config.toml
input = "mfcc"
encoder_arch = "transformer"
encoder_norm_position = "pre"
encoder_fused_qkv = true
decoder_layers = 12
residual_init = "zero_last"
momentum = 0.95
warmup_steps = 180
Rows from block 3 of the audio encoder of a small encoder-decoder audio transcriber, named by matrix and row number. Rows with one number belong to one neuron. Each number is 500 + 25 x the weight over its row's rms, rounded and kept within 0 to 999. All counts start at 0. Numbers have three digits each.
After each neuron's rows are labels from the 100 clips, of 14848, where the neuron reaches its highest value: "responds to" is what is common among them. Only what is clearly more common there than usual is listed. The data: strings of digits, spoken by a formant synthesiser in many voices.
# fc1: MLP up (encoder.blocks.3.mlp.fc1.weight, 768x192), inputs 0-63
# fc2: MLP down (encoder.blocks.3.mlp.fc2.weight, 192x768, transposed), outputs 0-63

fc1.503:494512478498521474503506505465479509494484533486486541510536470509525517546505572448501504529541518491503548456481536486518480449473481466485474508491499474502525506489485478503471472481561515
fc2.503:502492564494521484501498481534507522494478475517480508500445531468460490466496490479483523503470493482492512498529493476535515506455512511497513489518499527501531514505501500522520483521472496
responds to: "three"; last digit: three; first digit: three; mains hum

fc1.386:484522508521467484521465474495483491483513489514489529499504496496491457463515544507447484470518523466537463484507514514496522571462517488480460495450535483519499519465455509506498515533500527
fc2.386:475505500511504515470518474482506522504501465477531503534499533469517515503473495535518514519469509484464474507497505521458490485486502441505487481495560526517527534503530487507470478522486486
responds to: voice: child-like voice; "seven"; whispered

fc1.382:497524513513501494476477482472525512525526495499506510470519555460524524506431523504508506511505508521469481486492457492493484512482518498507443482514468483514520497527542498474493541503513464
fc2.382:493454498492469481511507511535493454494468525481467507513459499547457480490520489485487472508480485464503510538522488532498499460519471515492506478502489513510495508465501493536485514482529528
responds to: voice: child-like voice

fc1.84:518499484472516498473514475497514538507520501486515451545487503548494506489521530524500489527488492505438499490453471510526531488503534458486493509454491517516504499514510507519542466504513516
fc2.84:516501501509469529527455519500514528500487485505504524487526507440542512508498450471494494511494476471535495549507488464442494516482515489521479494533474519511536523471521511527455511515499485
responds to: voice: child-like voice; reverberation; number of digits: 5

fc1.14:497497501502514513490515547567504508476525525507480531550501514461506505519498484429494493530488509485466495483490470479509519474511495497526527515519495501469514465497487541494457509474517496
fc2.14:515498503529508489498472490484477526513453472505533493485479488522511481497471486512508545486482510516509521497501526489501503547517494478485477482528518527478485517452541498495498482488500509
responds to: "three"; voice: deep voice; last digit: three; whispered

fc1.708:514513539471539485499512454490545519444491476473480486540523525532482480516520510508490482505485504520474542504521481506507468504446514509520478497490483510505503494482538463507513488469460513
fc2.708:514531543456498488506459474485463492468463493501499518520502513516488468488503503501508507525446509466492475495522499512491487515496515497489521501547461486504496472489481464499473479502511483
responds to: "five"; number of digits: 5; last digit: five

fc1.481:468499513479456522471509531493497523519470525495510499496504513514496453477494517509518504448559466486483519481500500532494525463478518512536505542502482455479470506497472487471479545531496485
fc2.481:496544472531504507530509505477501510476524503486515458569465484495487541521521526526465515507461522513498502510496484503498457519538470471455544486446508513458521481515500507482497472496489533
responds to: voice: high voice; clipping

fc1.98:461494498494506505495504516516462490482476473495537493479478507506539526456498473479513497478508521503522459560492463542485458527477516490491514538490545495504501500497491510502516500505506491
fc2.98:503526471548504494453502514527532517458452535499478468511523519529504473523493455504505532506520480521502522451476499523498523486565494536469531487533464528484483500547508482511536471506452499
responds to: "four"; clipping; voice: deep voice; number of digits: 5

fc1.594:491499485513544475502488498509490506481523506449497468503464509518485475498495493504489493540472478501471481468521512475496474510489521509516493497504471494507487486466508491481511482492487528
fc2.594:516489533501516508498485492494506505516468511515529502491542484501501551460507532492512506440508512527508498508490481525518530506538497509494524532499504476518514515486492495515492520512535464
responds to: mains hum; "four"; number of digits: 5; first digit: four

fc1.450:472494505523533494498473465510496513517478482500491530469497524489492526484499482446464510483497505507507549467517475461499490496507544547501494444538496496540504481536489498512462506493544473
fc2.450:494492471451480499521473506503466490490490482510504457529530480530493487520469466517513531514506503487503468525476523556494503511466527496495518492485489533503490521493501543509505530496486526
responds to: voice: high voice; "nine"; "eight"; first digit: nine

fc1.623:517486474470516482509509476508523530473525467509518523479523500509483502467477487493473560480507524480464488561454522444528496513546481511504528489473476492487463487487468530523529526521466497
fc2.623:472521496497484517474476493484522451462477524509490516542512536496509479493526542551497492511537499476487505455501465529516530497479524544487502488518514516510517522515516476512531509465484516
responds to: voice: child-like voice; "nine"; "five"

fc1.340:515517527492473508492496522508501519526483509496472489498500507454530524490469477529511537522472477441514451521439484446553523468534523516495525461512477516513496494490493506525543499496451474
fc2.340:507509432473572488519511489483508529496525482492513504569503464494459533495547474500527484459523517522546471488483511485513494475483490503500527499481490486467503516504499478509465479514510520
responds to: voice: deep voice; reverberation; "one"; pink noise

fc1.449:492540520460517493482494459541508470481467491501506503497450502547481490498457503520466493494497530527506463531535475544475470549485531522473523476493503569489495573471519476494506485484516492
fc2.449:544474483523512542493491520469484504503476538458492530488526529466508510481528490494492550487468467526516519532496478505505490460538493491492516490506491492507507460475536472518546494532493466
responds to: "four"; voice: deep voice; number of digits: 5; first digit: four

fc1.639:511468464500503499500472488556503505489502474543549523501534497486480482471483538547481537506497500474496516521476495512514500507500503496532538477519460489497488464447553486511501494549535497
fc2.639:458473485488508465486465510518509470476488463475515480520491518480501453492491500502509490519509514481512494485507468472516505466478515482473495476501524485514478541513448489540503539454479512
responds to: voice: deep voice; reverberation; "nine"; "five"

fc1.275:483473502526451481541500506466531484479513506512520481468502513533454502514515500527448485508518519496564485515532470481474501458507546511507439476468504498541512507476498462491487488475525492
fc2.275:515476534554501482482490498527496497487457513507461487500540481509511484494457503493516539492504525511488505526513480461517488528449485514446529478518506479495465482472505497509507502500544467
responds to: voice: high voice; "seven"; "eight"; number of digits: 5

fc1.129:484491486494446498518517475526494534487494473490498505516525454500495525498503475497560475479498551480574483520446495509479495496502483471456499510474482559489513489475474496469507464514473531
fc2.129:523457472464488496511493506504499512487484480523518503508490510477491476512508513528518524510516460527457512513481501488514513503473522503474477484460529510486497503485516551488505555467473481
responds to: "eight"; number of digits: 5; first digit: eight

fc1.765:502484520441486508508508563508452532509483468529520503497511534501467469494500494491462495520540523448504458480480500496461508500526526475475520496522493477501517497474526481533513498552495512
fc2.765:482504486564496526504534485499489505524513491511465544509506467527499478503482472464504489517472506516532523479468492480535512488481495506488527498533485480468469573500498527462480513468480525
responds to: voice: deep voice; "four"

fc1.559:430488503501459514417552478499540529516529449517468493548511510502509479510515441510523482506508535506505436514491491466480484507488488501485482472509488527504561519496480534512482502477492499
fc2.559:499511442467519515536444603496491471490508515501515540465462490496462467489473515501510506514441507538484528528508491521501512488499514486509512512520456477485446505506511493482536490505511503
responds to: "eight"; muffled (low-pass); first digit: eight

fc1.268:505476468565477534474543518506498501530477505554493499476466543486517432503477509504499468510524492523516461530529506555519536448524511546515516500495513490503492483490522468504476513437517485
fc2.268:518500520512505468539525474522509531484522534486470481527506490508500542488576518469525496474497503455503518521459472475514464505484476489481536485491513502488539485498509498540537486531519517
responds to: mains hum; first digit: three; last digit: three

fc1.680:507534546522523524480482497524515491483503494511538522557509518458489551525459513520575503472533516475503515498476542477522527503465504531479481479509496495484478500501503488494476535466496486
fc2.680:502526486460509495550503481468534468523513495518545525480492485546501471506563535461512485488490505461534471497507513491494466511528492515504525539533554526517492457496504482500559448461466480
responds to: "eight"; last digit: eight; first digit: eight

fc1.245:521489502551524517455493487463518434462548505488488476462485512469494489526513515520482548456522523477510446504482496475502491490529494464476484494500538554494529465496485518477498524413501476
fc2.245:507515491428484517496478501525489528534451486495539508488514508526511495491459507558474447491524512485459522496486506499542467572480530487531494499535449469500516492503519470520516485479524471
responds to: "eight"; voice: child-like voice; last digit: eight; first digit: eight

fc1.163:523483495436445472486450530493500491548512477514478521497460487483512452497507542505482540510521506472535485497489444528544550493474507496487494502532487543459476494569489494477471527510485491
fc2.163:520505551502508537491531509535527502517521527473498496506540451548472546506512465522516514540505536517518496471530489499510507468529498500507497490478488482510496504500562444530517527471504462
responds to: "seven"; voice: low voice; number of digits: 5

fc1.128:477525471498541470490471520494519501467500515501497509471466509489521517512541503501493531496508496528476513492502468515472557474494482535511505527515508508496559475499500482498520517480465476
fc2.128:522455516468489493489533493500488527504503463541537523523453500525491452469509509546557486519499533457524498525475517519494483526528527468469486500513496454464449460529466539464478494554505511
responds to: "seven"; number of digits: 5; voice: low voice; last digit: seven

fc1.194:519463506509511491499484478505486495490520521481536476509535562488478477478520468518480509502482484497498438477499488476446454544521514498476523479468493493508485498464498488535503461492545492
fc2.194:556496521526473449537513484497532515544486475510544569479489480494531443508523530549500484519469495513495555491487478523501536538519494471515524494498500494471489462506462476534505472508480498
responds to: "eight"; "nine"; voice: child-like voice; last digit: eight

fc1.171:514495475506474527481461513522491509540469523505530453491504519487481480507477488473499533496536495531487472460488518504476489460484508512480483515521499544493493512471513497464567486492543487
fc2.171:520490509482548470513490520469532447407555518486501546537484485509515519479558500524496471512527492505516499488480486475501540519548502470523511506500502483521521489496504463515503502490496506
responds to: "three"; last digit: three; voice: child-like voice

fc1.710:495457531494498475504495471445480534484506497455537500490509456531477506510538480487455475520507505486512502452511474518492542516477518531516533471493467542492496518541482503478478495457493512
fc2.710:481528469506517505527525510540502526547483540507511500511554518496508552500471500488481530465494511537472541509495578524469493480489494494470519536528485516479478489497500511459478457529487493
responds to: "three"; number of digits: 5; voice: deep voice; last digit: three

fc1.55:471512493472512521497499465488504474533535469515505478495489471514427485507536508472506476505522482478456493478516493521509514511487507511478465529462524478486494509472481478483479487497495514
fc2.55:486504562534476510460587508499468526476466462506564503551485494497538486516501507479485527486519514483535518510481468523495446468477507551480512502522497518505510508500507537525494543491482486
responds to: voice: child-like voice

fc1.486:468509537532528498504493475471510463486501475558512504425502495493532490517504510445501494539512472505450449504483494492478526557532527515490496511492487504514480501537526494497498525521478523
fc2.486:512479443489477531468507534514498482459492500512499487510516510468460516475498545489497493471521517497502558486501505492452505436490495549525533501482447515510514495440512516494487484470488484
responds to: "five"; voice: deep voice; last digit: five; first digit: five

fc1.186:517497496494494512543510488487515505509530515499496502513491450552525527491496517481515578504512536485483434515492510512508499485482513485481511521515508492493499491533513545503517520513477500
fc2.186:496512502516532512474511477490471509521470474486477426516544520496494507513499477530515437501501481471525484485547472484501489477519499481554496481519516467513544522494469479482483513497492483
responds to: voice: child-like voice; reverberation; "nine"; number of digits: 5

fc1.455:496478540537505535521513507528488464460530507514537486502506498509541448503527530480515483425516464508436491522545461461494484507534488459477473547512519537499488506504489512511481512479570546
fc2.455:504483458495493468479518477460552498537458460483492483488500500502479507508494477520454511496504539536509484453547530481468471498521519548525507499518522523488527506521499495550506441520503489
responds to: voice: high voice; last digit: seven

fc1.0:524527499497503482467500496515516516513488497452522535482477504533525482489473468501524517532487477540507485480462477493540487479470584513481506506516500495556471534515523512492510519528479520
fc2.0:504463478514495517493489504498524499495529499520481480537493489489418514530507457526485497502513534497521516483565483487482525483552447500522492494511515515482484511511504483497543484496554503
responds to: voice: child-like voice

fc1.766:518517527470550515499505468527505486533496485489538459447554481505496528506511480459509534474527446536502480519509503502472518463478471551482442547449535530516529479486482512554457477502515516
fc2.766:507506435488491488468513515436481493495518485533493505500495502520506471488484532537486493505521547474483543483523460497497480415500479493529477482461496526508445484526523558441498504517472482
responds to: "eight"; "one"; first digit: eight

fc1.764:442476480482477499447520489486470504495481476478504522477541525462519499488491480492507519490496481461534473517533509526511453483478522502462498516505471577464487467480517504507484472484492499
fc2.764:522491505496515515551530535498553473503517488512480509544497517525505526502537495448496476502491506506452523552458470454494526502522506498506500487525516462528537498530489500465522475497493554
responds to: "eight"; reverberation; voice: child-like voice; first digit: eight

fc1.208:471505523530482479473509484532453488500479472471502470514499548508499528503528491505487491504485461525506467531494499460510515485458501478459450563496508526473496480529524491506477522501529470
fc2.208:513470478481479526518523508501519467542516498554480502471539464502485464512455512493510506503482517503515529491535474540464473471486518558530522460495508506483498499466507527519488483491485497
responds to: voice: high voice

fc1.56:524517484486527504492524514499542513542499510480505489509491514505496517474525485455498509468520498497506467500518505491490490469492520481504487452477485506525508484492503506582530542472497495
fc2.56:506485526540502516456475483478510472494483526505480467490534506480542511464487494470472469493471513505506524528527526562508511488486482481512506543464524488518505497505499480495494523497474554
responds to: voice: deep voice; "five"; "nine"; last digit: five

fc1.289:533517485488476441490505478566513529488500512488505490512509501512491484462447546522491513476516500514494493492541460493526435476517462453504519496572494501496463496538513458479464508492486497
fc2.289:469491473494519499489488529497485529476490482507506485518470508487513528487567454497542494520495478488465524491493501483501511516506530509513499479483509484496474521504495576528504466521518475
responds to: "three"; last digit: three

fc1.243:510476525479484448462503451486515492454504493581483532499488512548549511510475494461472491462483522527506505502510574464488494466520523504502510499502488497504531549530511451538503496458501515
fc2.243:483487492521482509524516554508519474515526507486494503463546514476463536498508472515486547486505532491508462486531478492525496498506509465554513503557485544535511509492535529504521526491490522
responds to: "four"; voice: deep voice; first digit: four; last digit: four